{
  "train_examples": 122500,
  "image_size": 64,
  "mlp_ratio": 3,
  "depths": [2, 3, 3],
  "batch_size": 512,
  "final_lr_fraction": 0.05
}
Rows from block 3, named by matrix and row number. Rows with one number belong to one neuron. Each number is 128 + 24 x the weight over its row's rms, rounded and kept within 0 to 255. All counts start at 0. After the name is the row's rms in percent of the matrix's.
# gate: MLP gate (model.blocks.3.mlp.gate.weight, 384x128), inputs 0-63
# fc1: MLP up (model.blocks.3.mlp.fc1.weight, 384x128), inputs 0-63
# fc2: MLP down (model.blocks.3.mlp.fc2.weight, 128x384, transposed), outputs 0-63
gate.36 105 [111  97  96 135 163 110 121 134 145 155 169 102 117 165 124 172 126 135 145  87 112 151 159 113 137 148 111 121 122 167 135 132 152 157 133 135 144 152 161  86 106 138  78 128  85  90 151 108 110  87 130 103 108 116 122 115 127  96 133 106 112 126 113 128]
gate.37 113 [156 136 101 133 130 130 113 114  99 130 110 131 108  81 125  61 141 119 136 129 127 126 148 146 130 108 121 177 153 136 125 159 143 153  86 177 177 147 116 121 170 106 135 130 148 115 126 129 145 129 188 143 122 143  75 141 130 109 112 133 130 104 141 105]
gate.38 095 [123 148 124  88 137  96 136 141 111 137 118 164 163 137 138 170 177 189  95 106 127 159 139 144 136 174 136 158 124 110 108 124 145 110 126 118  66 138 114 163 109 181 159 113 132 130 110 117 110  88 152 130 130 127 164 116  87 148  93  84 139 126  74 151]
gate.39 103 [166 134 134 141 117 107 159  80 145 147 157  98 133  76 134 134 122  81 127 106 155  96 150 116 123 134 112  73 107 134 173 162  98 128 128 101 117 161  92 131 103 114 131 157 124 132 129 127 111 105  92 145 138 128 118 153 173 115 146 127 170  90 144 138]
gate.40 100 [181 152 146 162 148 158 129 100 120 143 117 157 152 113 146  96 133 107 101 121 115 150 140 132 128 117  81 125 131 162 138 102 111 140  96 149  84  86  84 168  84 158 125 169 152 147 174 120 117  79 108 152 154 136 104 118 119 126 127 149 194 125 151 107]
gate.41 106 [135 102 139 144 114 119 138 106 145 104 140  98 200  68 105 152 159 129  96 153 153  91  96 123 123 158 109 116 121 127 115 151 161 148 101 111 121 137 158 147 121 120 150  97 126 122 175 155 137 111 112  99 136 120 151  86 137 145 123 107 164 113  41 130]
gate.42 099 [121 128 110 133 103 123 128 144 156  96 141 141 117 127 110 112 125  93 169 180 146 173 141 159 141 149 127  89 136 160 100 132 136 169 142 142  96 151 142  99 156 162 101 106  85 108 143 139 147 127  95 122 183 103  88 139  88 129 156 126  59 124 137  97]
gate.43 092 [136 150 154 131 113 132 103 165 156 121  95 150 141 135 107 171  62 147  85  86 100 128 106 109 156 112 151 130  75 122 125 120 126  85 157  88 136 100 147 153 146 150 181  71 160 127 120 129 129 130  95 128 142 132 155 134 140 123 160 179 105 109 108 114]
gate.44 099 [116 145 133 115 157 140 153 135 137 110 129 159 179 158 154 159 146 119 115 129  72 153 139 118  85  97 102 129 153  99 128 154 141 108  86 121  77 127  96 141  94 115 196 142 141 128 192 122 169 117 149 156 130 142 133 105 111 147 139 152 170  98 169 141]
gate.45 095 [104 128 177 120 163 112 146 123 124 165 137 126 168 158 158 111 142 154 133 144  92 111 120  98 145 161 133 154 102 134 130 116 146 122 134 103 115 123 129 141 140 116 149 190 110 147 142 141 134 146 116  90 100 121 144  70 169 135 132  70 113 119 126 144]
gate.46 096 [145 149 121 157 149 108 137 123 108 143 139 128 132  76 143 123 130 113 102 100  73 161 142 114  98  95 106 181 136 116 163 149 156 110 137 140  83 127 125 170 118 135 104  65 106 133 122 144 100 148  93 146 198 124 119 156 172 132 145 156 114 163 120 108]
gate.47 095 [117  84 134  97 117 108 120 124 131 162 118 111 116 133 125 134  97 122 170 163 146 112 142 119 142 153  61 145 150 141 101 135 133 110 134 104 123 113 106 136 144 104 123 113 150 138 128 123 150 177 120 127 176 158 133 107 137 131 141 151 133 131 156 153]
gate.48 095 [152 114 111 140 140 135 130 136 139 145 116 158 155 116 137 139 117 114 142 109 142 144 136 150 139 160 142 103  85 128 154 118 135 145 169 129 148 146 117 111  89 169 111 136  83 122 126  77  94  90 102 102 123 107 164  90 133 101 154 135 166  95 159 177]
gate.49 094 [164  85  89 104 115  92 153 107 119 129 106 102 193 142  87 168 179 162  95 139 124 150 127 152  91 175 136 119 139  97 147 148 108 141  99 101 136 155 131 132 166 114 125 119 137 170 154 168 106 143 125 122 101 120 126 154 138 181 108 105 152 140 111 152]
gate.50 092 [106 148 134 127 135 128 117 137  84 133 101 100 141 116 104 153 127 126 123 111 102  94 151 145 125 129 148 138 135 121 129 166 150 121 133 156 167 150 100 107 147  99 146 115 133 118 148 139 161 137 108  69 121 145 162 143 112 136 115 106 122 145  86 123]
gate.51 098 [144 145 131 121 181 141 144 132  88 115 112 116 123 108 142 102 116  83 112 103  79 180 139  65 133 138 108 136 126 158 148 125 144 101  99 132 139  80 138 106 130 153 141 167 143 167 117 123 152 170 106  85 156 149 111  84 111 102 143 113 134 136 101 112]
gate.52 096 [109 145 127 113 130 113 148  92 115 107  98 139 101 139 127 121 151 101 130 115 110 125 145 151 106 112 126 130 115 131 127 118 149 113 128 137  97  70  89 108 154 156 125 120  91 125 110 149 120 170 113 123 175 119  93 146 127 110 158 156 132 136 135 102]
gate.53 100 [157  82 143 117 126 159 141 121 150 170 146 123 159 152 141 111 116 118 122 133 143 127 133 153  91  99 134 112 138 177 141 114 119 110 134 120  87  98 117 154 175 154 119 125 106  94 125 132 157 116 104  96 120 146 143 116 124 105 136 115 151 145  78 148]
gate.54 102 [140 164 150 114 114 140 128 141 109 117 135 122 127 117  96 137 107 104 176 115 113 115 149 121 104 111 115 120 125 149 153 148 109  82 134 157 147 101 122 105 101 148  98 149 124 119 107 124 174  99 104 142 109 123 116 120 108 158 148 152 153 169 120  99]
gate.55 098 [145 102 142 103 141 149 143 160  81 148 122 136 158 165 129 134 147 114 140 154 175 136 147 108 110  94 109 133 124 166 158  84 140 131 134  91  81 109 101 152 123 133 156 116 110 149 138 126 113 113 125 129 130 101 106 138 136 106 121 118 164 173 146 108]
gate.56 102 [154 145 156 125 140 111  94 138 142 133 105  96 137 154 115 100  96 120 122 151  96 110  95 117 113 106  89 124 145 120 130 146 156 112 121 122 149 101 139 139 114 154 154 100 133  82 155  91 129 108 158 130 116  94 169  76 142 136 144 158 108 116 168 164]
gate.57 104 [ 96 138 143  96  95 173  95 136 125 165  85 163 171 118 101 134 112 142 113 175 145 142 120 115 145 147 154 157 143 109 179  99 109  99 142 139 112 126 104 182 103 128 133 130 165  74 112 145 107 127 148  73 161 119 212 131 138 140 114 109 123 144 124 115]
gate.58 099 [154 107  94 142 153 109 122 146 143 146 131 172 111  68 135 158 134 131 161  50  89 128 118 125 169 136 130 149 107  95 131 116  76 136 133  83 144 106 116 148 139 110 138  98 137 154 106 123 125 159 145 131 181 121 163 122 131 131 119 146 115 117 122 115]
gate.59 098 [ 69 166  92 148 159 165 170  95 112 115 129 101 121 135 105 175 166 139 147 120 139 141  81 132  97 132 132 125 137 125 123 144 141  88 138 107 123 151 141 112 144 103 161 105 161 119 144 125 112 139 162 131 136 146 117 107 119  98 138 115 146 130 131  87]
gate.60 093 [139 135 134 125 106 114 111  79 167 157 124 146  97 118 117 134 117 116 189  59 168 122 135 143 176 154 127 165  97 138 123 138 149 116 127 152 183 142 123 147 113 138 137 150  99 131 106  66 138 142 136 152 113 150 102 129 115  84 123 119 131 137 150 122]
gate.61 104 [123 146 133 118 103 136 155 123 124 138 152 142 131 149 116 115 110 137 163 123 124 127 152  90  82 147 132 149 123 104 132 134  86 137 124 141 163 120 129 170 101 138  76 116 105 105 129  93 116 130  94 120 136 182 145 146 121 158 135 148 142 110 174  90]
gate.62 101 [145 113 101 127 119 121 144 150 117 100 102 119 135 136 122 100 107 139 155 101 140 118 149 131 117 137 117 113 107 152  96 131 143 133 103 132 125 145 163 139 149 126 108 143 129 122  94 134 140 149 121 109 144 140 152 126 143 144 111 132 139 127 105 103]
gate.63 096 [119 162 166 146 146 144 155 146 152  99 153 148 157 140  99 138 107 139 110 122  90 157 146 103 108  99 109 134 129 116 146 118 153  92 159 112 106 155 112 151  96 157 166 134 116 119 100 146 107 155  87 129 129  93 141  93 101 180 119  72 114 110 103 113]
gate.64 095 [147 117 142 195 145 168 135 149 136 156  96 105 149 115 102 119 135 112 147 109 112 114 151  82 161 136  80 169 131 112 126 112  85 121 164 110 183 136 129 145 115 111 132 130 147 139  91  98 149 164 136 145 129  90  85 145 154  81 106 154 156 109 132 122]
gate.65 094 [165 135 123 143 143 107 136 140 150 168 113 121 135 109 169  92 153 132  91 126 108 150 125 115 205 140  66 152 152 134 165 156 148 155 109 112 135 160 117 154 123 122 123 151 106 136 131 136 135 135 136 128 111 131  91 118 119 105 113 123 135 118 145 107]
gate.66 103 [107  81  91 106 145 132 116  93 157 116 141 157 116 153  98 165 134 127 119 155 132  90 129 132 152 157 146 101 127 140 137 122 135 135 149 120 130 156 105 122  92 141 116 131 117 117 117 119 149  71 101 117 154  89 184 137 137 172 140 112 128 150 155 104]
gate.67 090 [161 107 164 126 150 123 134 173 158 127 112 121 152 121 133  86 104 100 149 140 109 123 118 151  76 140 109 160 129 146 127 123 167 141 101  90 109 138 110 151 121 171 143 101 114  99 138 141 167 141 116  78 140 106  91 116 132 117 166 135 157 137 127 147]
gate.68 102 [107  98 107 123  99 132 119 129 135 127 100 196 188 119 166 151 108 139 132 126 122 139 101 139 143  94 142 136 104 108 157 116 133 127 143 148 146 115  82 133 137 208 169 127 101 128 103  94 122 128 137 156 134 142 115 103 103 118 126 136 110 108 147 124]
gate.69 098 [ 52 121 139 129 165 128 178 132 114 127 133  82 130  98 157 118 131 124 169  77 112  97 128 164 113  95 108 134 127 135 130 150 115 139 124 136 112 115  82 110 154 131 164 102 120 120 109 111 123 164 165 118 102 100 100 160  95  93 141 159 141 164 122  99]
gate.70 101 [130 164 105 162 124 102 123 153 134 144 133 152 142  91 129 102 101 157 154 146  97 123 140 108  92 108 110 113 176  86 180 147 118 114 155 131 119 141  72 122 100  82  88 137 126 119 158 107 167 134 106 114 132 167 126 130 152 122 177 152 123 129 145 147]
fc1.36 106 [166 145 109  95 103 110  97 125 111 110 109 101  75 155 153 117 126 139  92 124 150 138 139 173 137 114 147 101  93 135 101 140 126 126 154 163 143 153 113 139 102 102 141 158  95 142  94 132 169 125 111 149 108 126 132 126  96 125 132 124 107 168 105 156]
fc1.37 102 [135 128 150 123 111 147 109 171  96 124 151 136 172 134 136 175 122 126 120 119 146 128 119 116 141 109 181 106  79 159 137 120 116 130 152  86  90  95 132 147  98 130 121 111 106 126 122 132  80 107  87 155 100 119 124 159 133 156 152 116 133 156 125 126]
fc1.38 093 [104 167 157 129 144 130 116 131 114 133 154 138 126 141  79 172 107 178 101 128  98 111 155 155 119 108 125 134  58 138  99 149 114 143 105 120 127 162 127 171 159 140 136 153 128 102 161 126 144 121 107  88 151 132 131 107 171 133 126  87 151 152 146 116]
fc1.39 106 [ 84 125 162 148 183 117 113 161 131 119 150 152  93 170 129 139 122 143 142 172 113 150 143 174 139 148 160 133 128 136 113 122 148 129 109 122 104  84 165  77 130 171 131 104 124 132 115 117 124 166  77 141 149 132 117 101 104 135 133 137  97 129 165 115]
fc1.40 106 [138  93 153  99 141 106 100 128 120 177 118  81 126 104  95 161 163 114 129 129 126 132 139 101 127 154 133 117 159 111 129 107 104 129 126 113 139 144 136 103 120 106 128 114 134 140 106 133 135 150 159 125 143 138 126 175 116  82 109 164 124 146 134 179]
fc1.41 104 [144  72 104 139 104  98 135 127 148 126 107 155 197 107 127 103 133 106  98 114 168 112 109 140 132 146 117  87 132 111 147 113 164 208  93 107 123 122 138 139 115  91 132 109 123 157 123 172 168 128 129 116 145 114 111  58 115 112 112 146 149 124  96 139]
fc1.42 098 [114 137 113 111 125 151 136 106 135 106  92 134 128 129 146 135 140 101 153 111  78 192 138 137 163 123 153 123 137 185 106  91 124  89 144 125 131 104 101  88 162 113 106 139 173 148 149 131 141 141 156 148 181  93 113 152 131 128 141 120  98 134 124 149]
fc1.43 094 [152  78  88  99 129 164 110 165 121 117  99 137 124 139 131 140 100 151 128 124 114 146 114 124 116 179 151 129  98 147  89 114 158 161 115 105 148 130 126 150 102 120  97 132 135 113 127 148 141 121  97  97 137 114 147 104 182 119 111 162 104 143 133 152]
fc1.44 100 [126 115 112 122 148 145 154 145 141 148 107 124 106 128 105 145 100 128 142 161 109  58 107 111 132 162 134 133 125  90 129 136 118 138 123  75 140 142 148 136 172 119 130  76 173 136 111 107 148 161 137  80  86  95 173  95 118 149 109  86 135 102 103 161]
fc1.45 091 [ 88  70 128 122 164 116 125 114 158 145 159 145 159 172 140 101 163 124 124 145 131 125 120 108 105 116 122 148 127 172 137 126 200 170 118 140 126 136 126 111 153 153 133 139 117 129  89 112 102 129 101 133 106 148 119  62 148 132 119  61 168 116 133 119]
fc1.46 099 [155 146 126 102 158  79 164 132 105 158 145 146 163 121 134 133  92 148 111 112 119 155 123  85 100  91 119 136 152  73 148 129 105  99 121 125 144 121  90 147 107  86  90  92 115 125 143 129 105 122 127 141 169 137 119 142 167 114 131 158 133 164 117 130]
fc1.47 100 [126  85 109 103 141 159 143 106 130 168 111 160 178  70 129 143 193 113 140 106 127 147  94 102 110 176 130 149 166 129 152  87  92 153 135 129 136 110 141 103 132 181 135 113 106 114 107 124  89 132 160 123 138 144  94 137  98 121 104 104 116 141 146 119]
fc1.48 100 [137 145  81  93 164 134 146  94 121  79 115 113 120 103  71 160  89 124 158 106 105 111 128 145 122 142 158  84 102 113 161 147 106  96 102  73 162 148 139  92 163 155 103 143 156 142 145 115 153 152 119 137 134 146 134 138 144 153 117 147 147 117 104 136]
fc1.49 094 [140 126 126 133 161 102 125 101  87 115  86  51 115 141 128 149 171 119 154 135 145 137 120 135 126 135 117 152  75 136 122  94 131  89 115 103 101  83 117 115 125 121 123 161 143 132 134 127 117 170 116 121 159  89 141 150 133 118 154  85 187 165 154 100]
fc1.50 098 [118 111 180 132 134 157  94 165  83 124 145 138  93 136 133 135  75  89 118  99 109 170 120  78 140 131 100 134 100 173 130 116 130 130 107 146 115 126 133 105 142 121 125  96 149  92 110  82 158 124  96  95 154 123 154 143 134 131 108 161 121 127 155 164]
fc1.51 099 [175 103 113 129  96 121 121 111 133 143 130  89 101 122 145  93 142 120 148 114 144 203 131 132  97 142 106 113 153 165 127 107 190 103 130 169  88  95 107  84 110 160 115 126 103 122 118 169 116 118 161  87 119  54 123 146 119 125 156 113 132 149 109 110]
fc1.52 095 [117 134 120 121 103 115 151 143 141 159 126 102 115 127 159 135 175 113 134  98 142  99 108 118 146 132 110 164 157 113 105 112 110 124 137  93 143 115 114 128  76 122 147 179 130 156 127 142 138 135 173 164 128  85 117 167 136 149 127 148 135 144 126  98]
fc1.53 098 [119 114 148 141 127 112 148 131 101 151 130 115 125 137 110 134 125 130 141 144 126 108 149 131 148 152 134 200 142 148 118 105 119 113  81 152 141 127 139 147 108 133 121 147  97  98 140 102 102 117 108 107 181 115 121 149 134 134 115 115 164 143  95 124]
fc1.54 102 [133 159  84 111 146  83 156 121 124 142  87 124 145 101 148  98 196 157  83 139  88 130 106 137 111 117 151 137 137 115 161 151  97 121 101 117 121 119 100 160 146 145 144 171 126 150 111 132  97 190 151 167 150 150  59 105 123 119 107  95 134  87 164  86]
fc1.55 103 [151 107 159 149 110 107 144 152 144 147 126 112 109 140 150 115  92 103  97 133 109  79  63 125 162 155 104 118 162 130 171 111 149 134 125 131 131 129 124 140 122  95 139 129  97  97 148 116 111  91 100 122 128  78 134 110 123 139 120 111  86 133 125 148]
fc1.56 103 [148 178 103 168 140 108 152 124 130 103 117 144 108  94  86 100 164 140 137 144 120 102 133 141 151 152 124 171 105 112 141 136 118 124 138 104 143 143 123 115 162 137  84 120 150 135 100 116  96 157 122 106 142 124 118 127 167 151  59 134 130  69 108 138]
fc1.57 102 [117  92 109  91 120 107 125 158 160 106 133 118 122 160 127 120 157 104 146 105 150 140 135 122 117 167 118 131 110 173 127 202 103 122 114 136 118 155 141 144 138 132 140 151 108 155 135  91 147 124 149 190 108 139 116 108 119 133 140 129 130 162 165  92]
fc1.58 102 [157 136 100 129 128 148 164 105  99 122 127 135  95 125 151  95 125 119 134 128 134 138 103 128 102 104 144 122 143 138 143 149  92 158 105 152 124 100 105 126  88 152 128 121  79 130 113 130 136 103 108 138 151 130 126 149  71 146 158 147 140 182 131  86]
fc1.59 098 [123 138  99 123  85  56 134 126 165 120  81 152  68 132 127 107 138 137 120 122 146  96  95 169 143 160 115 103 119 135 125 118 131 138 172 156 147 124  87 102 107 134 105 146 116 109 122 115 146 104 147 102 155 144 140 153 140  81 129 157 115 151 128 122]
fc1.60 095 [108 135 150 133 132 132 138 108 171 132 122 153 130 134 113 172 156 120 151 100 116 135 121 153  94 160 145 126 100 144 149 144 121 105 108 116 118 129 127  82 112 127 152 113 123 115 152  90 113 185  88 147 158 160 136 140 132 114 108 116 143 105 109 102]
fc1.61 103 [166 138 113  98 132 139 127 117 104 118  90  87 128 156 119 122 159 110 122 136 141 103 146 142 110 143 142 124 126 145 107 130 114 103 101 129 175 182 138 104 112 114  96 124 130 147 145 146 161 168 124 117 118 157 129 136 153 116  99  65 123 121 139 142]
fc1.62 098 [142 100 132 107 108 126 130 131 152 116 132 130 120 131 168 127 144 120 152 115 121 123 122 121 133 127  73 105 145 152  91  88 136 124 139 140  71 109 109  86 122 147 181 152 116 141 147 142 120 145 182  98 114  94 153 128 128 127 162 147 119 181 136 183]
fc1.63 093 [143 158 143 142 128 104 122 187 136 117 133 131 138 133  66  97 128 157  94 111 140 113 126 136 150 100  89 139 125 150 113 122 154 155 149 140 111 112 177 156 132 171 160 121 142 110  81 138 157 136 103  89 120  88 101 107 130 117  90  94 117 148 145 136]
fc1.64 102 [109 129 182  87 139 155 102 129 141 132 163 105 140 121 152 140 110 126 164 149 131 153 103 109 131 147  93 160 147 162 149 104 144  86 130 127  97  94 137 122 127 147 138 106 128 102 179 128 108 157 171 119 150  96 128 132 130 158 132 100  88 136 136 143]
fc1.65 092 [174  85 137 122 146 166 126  80 121 181 117 102 153 160 137 102 125  95 137 112 119 144 157 119 106 107  91 136 135 143 146 105 145  93 144 137 135 108 103  95 105 162 150 131  84 173 138 124 115 136  92 153  81 107 125 106 147 154 116 130 148 138 154 168]
fc1.66 103 [128 161 125 181 167 124 147 148  83 127 166 145 113 132 108 126  90 146 113 133 114 117 126 139 145 118 141 143 107 144 141 164 134 165  66 109  85 125 113  77 145 143 127 124 124  95 137 128 151 158 119 148 129 183 111 132 166 127 133 113 158  92 108 127]
fc1.67 100 [151 159 108 146 172 121 156 126 121 129 133 146 125 163 121 116 122 158  75 133  76 160 133  99 145 168 166 117 110 102 129 119 153  93 124 111 135 133 137 134 107 122 160 164 129 137 112 137  92 138  93 161 160 132 146 128 119 164  77 113 118 112  89 117]
fc1.68 101 [130 141 124  90  98 145 166 130 140  91 126 113 130 141 103 169 109 124 131 113 147 106  85 174  87 124 103 139 116 102 122 137 137 100 113 118 155 125 109 117 146 142 132 133 132 143 117 140 150 161 136 114 113 187 119  85 109 139 123  96 145 142  87 117]
fc1.69 093 [120 107  72 112 128 206 113  87 109 111  94 155 134 126 161 129 172 128 103 166 121 124 134 132 111 140 181 115 131 151 157 153 121 171 128 132 105 103 124 129 122 114 164  92 114 171  81 137  86 116  81 141 101 163 121 118 117 122 121 152  84 133 128 151]
fc1.70 106 [166 152 115 157 148 129 140 144 127 194 120 113 190  86 107  95 147  96 119 115  96 171 124 101 133 105  99 115 159  80 147 100 140  99 153 142 139 135  98 143 102  77 107 147 113 127 121 114  95 133 143 109 148 134 114 122 154 122 125 164 111 142 139 115]
fc2.36 103 [ 82 133 157 137 120 118 118  87 122 151 138 126 146 126 122 127 119 108 141 134 109  91 140 124 182 153 103 151 131 134 133 164 168 152 145  79 100 123 128 127 141 114 161 145 142 109 156 146 149 173  99 120 170 106 103  89 166 100 100 116 116 127 106 114]
fc2.37 114 [118 131 123 132 134 116 112 148 113 127 105 135 117 131 120 103 144 133 127 126 112 141 135 114 127 118  90 123 171 128 154 152 108 107 154 111 142 123 134 133 135 133 132 126 143  91 128 150 135 133 174 100 130 111 126 110 137 159 139 163 103 118 139 113]
fc2.38 092 [148 118 106 140 110 148 112 137 135 126 120 123 121 110 121 142 155  64 115 144 137 124 126 137 166 129 141 157 101 104 157 154 141 118  97 115  64 142 121 157 112 102 204 144 127 118 185 162 115 117 127 128  74  98 127 119 112 129  85 147 114  94 128 117]
fc2.39 109 [135 151  85 145  96 129 143 135 148 118 138 107 209 136 116 110 148 138 151 127  76 143 198 119  85 120 127 142 152 157 128  84 125 132 157 129 142 131 114 123 119 142 118 132 127 159 103 150 146 122 157 102 110 116 118  98 116 128 120 103 106 161 133 108]
fc2.40 105 [110 130 100 184 135 148 164 132 125 116 128  90 145 123 142  86 143 134 149 134 113 131 115 144 103 137 151  89 123  96 158 104 137 106 125 102 138 163 121 135 107 124 143 154 101 129 168  86 111 150 152 143 111 151 189 139 118 105 122 138 135 175 110 125]
fc2.41 108 [141 134 141 121 165 127 109 111 154 169 114 154 141 104 111 124 132 121 133 137 148 110 103 159 138 128 114 144 135 119 127 101  85 181 139 131 146 114 139 180 117 119 131 122 163 120 129  97 125 152 123 146 138 143 157 132 127 124 123 149 144 160 117 155]
fc2.42 093 [ 70  79 153 124 116 152 118 124  93 162 124  80 122 118 142 160 119 174 106 118 130 157 148 116 168 166 101  95 103 146 144 118 114 103  95 123  82 134 152 133 166 102 149 144 104 127 156 127  93 119 117 142 122 140 107 119 110 100 132  87 137 140 120 155]
fc2.43 094 [125 121 129 125 170 163 104 122 134 105 155 128 127 126 114 140 144 115 124 131 146 145 133 112 126 109 153 112  94 131 127 138  96  66 155 124  99 140 121 105 138 108 132 145 139 142 106 134 171 112 128 161  83 170 130 139 153 118  88 120  95 156 154 104]
fc2.44 099 [104 157 102 148 156 133 157 128 130 125 120 114 105 142 121 100 124  96 179 137  92 122 136 139  85 154 111 107 121 118 166 116 115 120 117 134 109 172  97 132 113 144 110 118 134 128 135 109 100 183 168 132 153 136 186 112 118 165 134 154 144 134 126 125]
fc2.45 088 [122 121 168 135 131  97 141 140  91 169 116 122 139 166 114 154 131 138 121 131 114 116 103 123 155 128 100 158  96 106 135 116 160 156 111 110 118 111 124 174 128 130 166 120 134 117  84 100 105 164 139 114 133 125 122 163 110  86 148 123 136 115 144 143]
fc2.46 099 [ 96 111 150 138 154 123 131 128 108 135 140  91 100 100 106 147 127  76  88 123 169 146  93  75 117 122 114 136 117 124 136 111 120 120  76 155 117 129 162 154 153 127 111 164 103 140 163 114 112 122 147 135  73 109 122 144 141 127 119 125 127 132 126 150]
fc2.47 097 [120  96 133 130 115 161 112 163 161 128 119 148 140 120 156 160 129 154 140 130 109 100 172 106 173 138  76 141  94 140 169 107 183 101 100 147 117 121 114 111 122 119 160 149 140 157 160 142 141 145  99 140 140 139 120 118 165 144 156 125 122 154  99 113]
fc2.48 097 [135 177 150  88 128 177 121 138  91 116 125 144 145 104 132 109  75 167 127 125 117 107 170 143 119 105 129 124 110 114  99 112 133 125 126 132 146 116  81 123 136 113 148 137 138 108 145 118 109  79 117 127 136 150 128  84 123 141 158 102 127 153 166 153]
fc2.49 095 [149 108 124 155 110 105 171  98 143 151  98  95 150 101 131 112 147 131 135 137 114 149  90 118 119 114 129 105 105 116 128 148 145 120 141 114 143 149 160 108 112 167 157 167 112 174 133 127 113 214  91 134  89 103 154 149 114 148 122  83 139  97 153  93]
fc2.50 095 [125 145 160 129 128 134  92 113 129 122 132 150 130 135 136 108 119 150 132  95  89 143  89 182  97 141 111 123 170 151 118 118 127 133 149 143 157 121 124 124  94 130 127 126 120 133 118 119 133  87 129 107 140 160 116 116  93 158 176 138 136 141 174 124]
fc2.51 098 [ 95 123 142 125 124 128 114 122 123 146 158 145 102 134  79 162 118 111 113 120 193 140 135  79 140 166 160 122 121 123  98 142 120 132 124 129  87 105 122 166 171 128 125 131 150 105 156 124 109 149 127 134 112 124 103 145 159 115 102 134 104 104 106 154]
fc2.52 093 [160 197 105 128 103 143 160  93 159 134 125  88 135 105 120 110 190 151 114 166 110 130 116 114  90 125 109  95 160 119 117  93 101 114 133  85 112 152 112 112 136  98 103 130 111  85 125 107 131 115 131 127 161 109 167 133 154 100  99 149 125 154 118 136]
fc2.53 100 [135 127 126 176 116 120 122 107 154 130 132 101 147 122 126 119 122 114 139  43 101 156 126 106 125 131 107 179 104 105 147 138 115 106 122 153 134 112 114 103 144 136 136 103 131 170 150 131 111 171 122  95 139 127 133  97 151 114 142 114 132 127  83 128]
fc2.54 102 [139 120 144 107 111 159 112 115 113 149 140 152 111 115 129 171 119 136 124 119 105  95 163 120 148 157  95 128  90 142 128 118 138 157  93 110  86 132 142 133 185 115 139 142  92 167  96 134 173 110 128 109 141  89  91 146 129 138  52 111 135 121 186 103]
fc2.55 104 [115 149  86 154 139 114 148  99 126 149 158 119 117 167 151 138 157 118 148  99 113  88 138 128 111 109 168 124 126  97 152 217 127 163 132 115 149 126  85  96 134 118 102  96 124 127 139 141 136 123 162 188 140 144 152 127 105  87 119 109 131 130 123 125]
fc2.56 106 [141 161 140 108 101 181 156 120 124 117 111  94 180 133 102 120 151 123 154 120 149 111 153 147 129 116 126 119  99  95 122 122 147 142 112 124  81 129 119 160 117 125  81 120 133 102 102 127 144 136 121 141 102 137 114 121 117 100  94  95 151 162 123 158]
fc2.57 105 [144  95 127  73 127 143 167 148 157 174 102 131 136 102 146 105 145 115 109 162 119 145 116 102 106 170 133 139 137 118 128  93 158 113 111  92 131 156 149 127 126 113 146 106  82 131 119  90  91  96 150 111 146  89 119 143 106 149 127 144 143 100 154 144]
fc2.58 099 [ 55 156 165 154 119 101 150 163  99 119 102 141 134 140 132 139 155 127 153 150 133 122 117 119 149 111  81 161 193 124 158 140 131 125 124 106 107 116 100 132 159 148 126 122 149  83 146 141 119  94 166 146 125 144 116 129 154 111 149 116  85 110  57 176]
fc2.59 093 [149 123 109 120 119 158 133 105 143 132 124 111 167 126 126  91 154 149  92 137 140 121 173 143 119 108 158 168 130 127 126 141 155 105 145  86 113 130  96 129 119  77 123 129 130 100 120 134 104 132 126  67 136  80 171 131 167 134  86 100 137 170 116 112]
fc2.60 094 [161 146 114 138 132 108 146 123 112 113 141 114 124 129 120 102 104 128 167 130 109 119 121 130 155 139 132 116 120 124 102 153 136 173 147 144 188 116 122  92  75 100 148 119 143 142 160 116 141  99  82 148 130 126 161 128 121 112 161 108 135 168 138 107]
fc2.61 103 [158 163 127 100 119 132 118 145 131  94  99 121 126 110 107 116  81 125 129 120 125 156 162 145 144 118  87 140  98 153 165 116 113 139 139 161 108 116 126 134 137 104 140 147 110 114 104 112 142  67 165 128  86 128 126 137 121  91 122 128 143 116 127  95]
fc2.62 101 [138 161 130 123 131 117 103 135  96  97 114 145 111 179 153 149 125 119 135 136 107 160 158 161 143 133 132 143 138 162 106 125 102 139 148 119 137 121 112 137  97 110 164 128 140 155 119 135 119 172 178 123 134 134 132 116 120 122 157 112 127 134 132 120]
fc2.63 094 [135  96  84 119  90 113 161 110 121 167 117 115 163 148 114 156 149 159 140 161 156 117 140 117 100 170 172  77 119  71 101 161 145 144 138 124 127 130 109 166 141 119 145 178 108 132 143 145 157 128 126 138 142 104 114 143 178 158  97 148 127 106 108 169]
fc2.64 098 [170  83 139 117 136 120 125 153 174 120 153 150 168 122  72 112 135 134  88 136 123 130 141 111  92 109 129 156 114 129 109 109 118 148 136 153 157 154 128 117 117 126 101 130 123 156  78 138 140 156 114 153 149  86 127 141 108  74 112 145 115 143 148 129]
fc2.65 095 [115 148 126 127 122 130 129 100 144 135 146 113 114 124 129 160 113 169 155 102 136 120 154 108 139 127 172 162 127 115 172 174 145 152 118 141 157 111 110 141 122  99 143 112  92 127 112 135 119 137 123 126 173 118 146 157  82 109 137  90 126  94 135 116]
fc2.66 102 [121 125 136 161 137 152 166 127 106 135 169 136  87 125 103 144 130 137 147 170  92 140 111 128 108 126  90  97  79 157 151 160 144 123 126 168 121 150 140 132 144 102 107 149 131 121 125 127 128 113 147 154 146 151 114 127 138 106 142 118 129 112 146 117]
fc2.67 097 [127 134  82 116 106 130 126  94 146 164 123 134 174 135 137 139 163 144 126 136 169 143 134 117 142 121 133 103 127  97 116 104 103  90 138  79  99 122 111 103 104 114 144 119 154 114 171 142 132 134 121 125 151 162 110 139 191  86 118 102 138 116 141 159]
fc2.68 097 [137 177 135 108 181  97 115 128 115 129 164 109  96 108 118 138 118 122 102 122 131 134 111 125 132 111  75 120  92 114 102 153 122 129 118 131 160 109 113 131 116  87 145  99 163 136 136 162 144 126 108 133 112 173 117 129 160 111 164 154 105 125 151  92]
fc2.69 098 [ 96 122 138 133 115 101 121 165 106 119 145 104 108 117  97 157 152  87 133 157 127 123 128 136 149  86 138  83 120  82 141 156 119 152 152 134 129  96 134 151 109 137 115 167 169 156 148 178 147 116 144  95 139 165 101 142 166 133 102 101 139 115 108 128]
fc2.70 116 [101 115 166 142 146 105 144 119 114 120 122  81 109 105 165 139 117  96 109 112 180 130 110 149 160 132 129 142 100 117 119 146  92 127 115 151  78 122 140 178 142  80 133 158  87 153 168 125 111 158 117 162  96 119 143 131 134 110  99 136 192 110  82 137]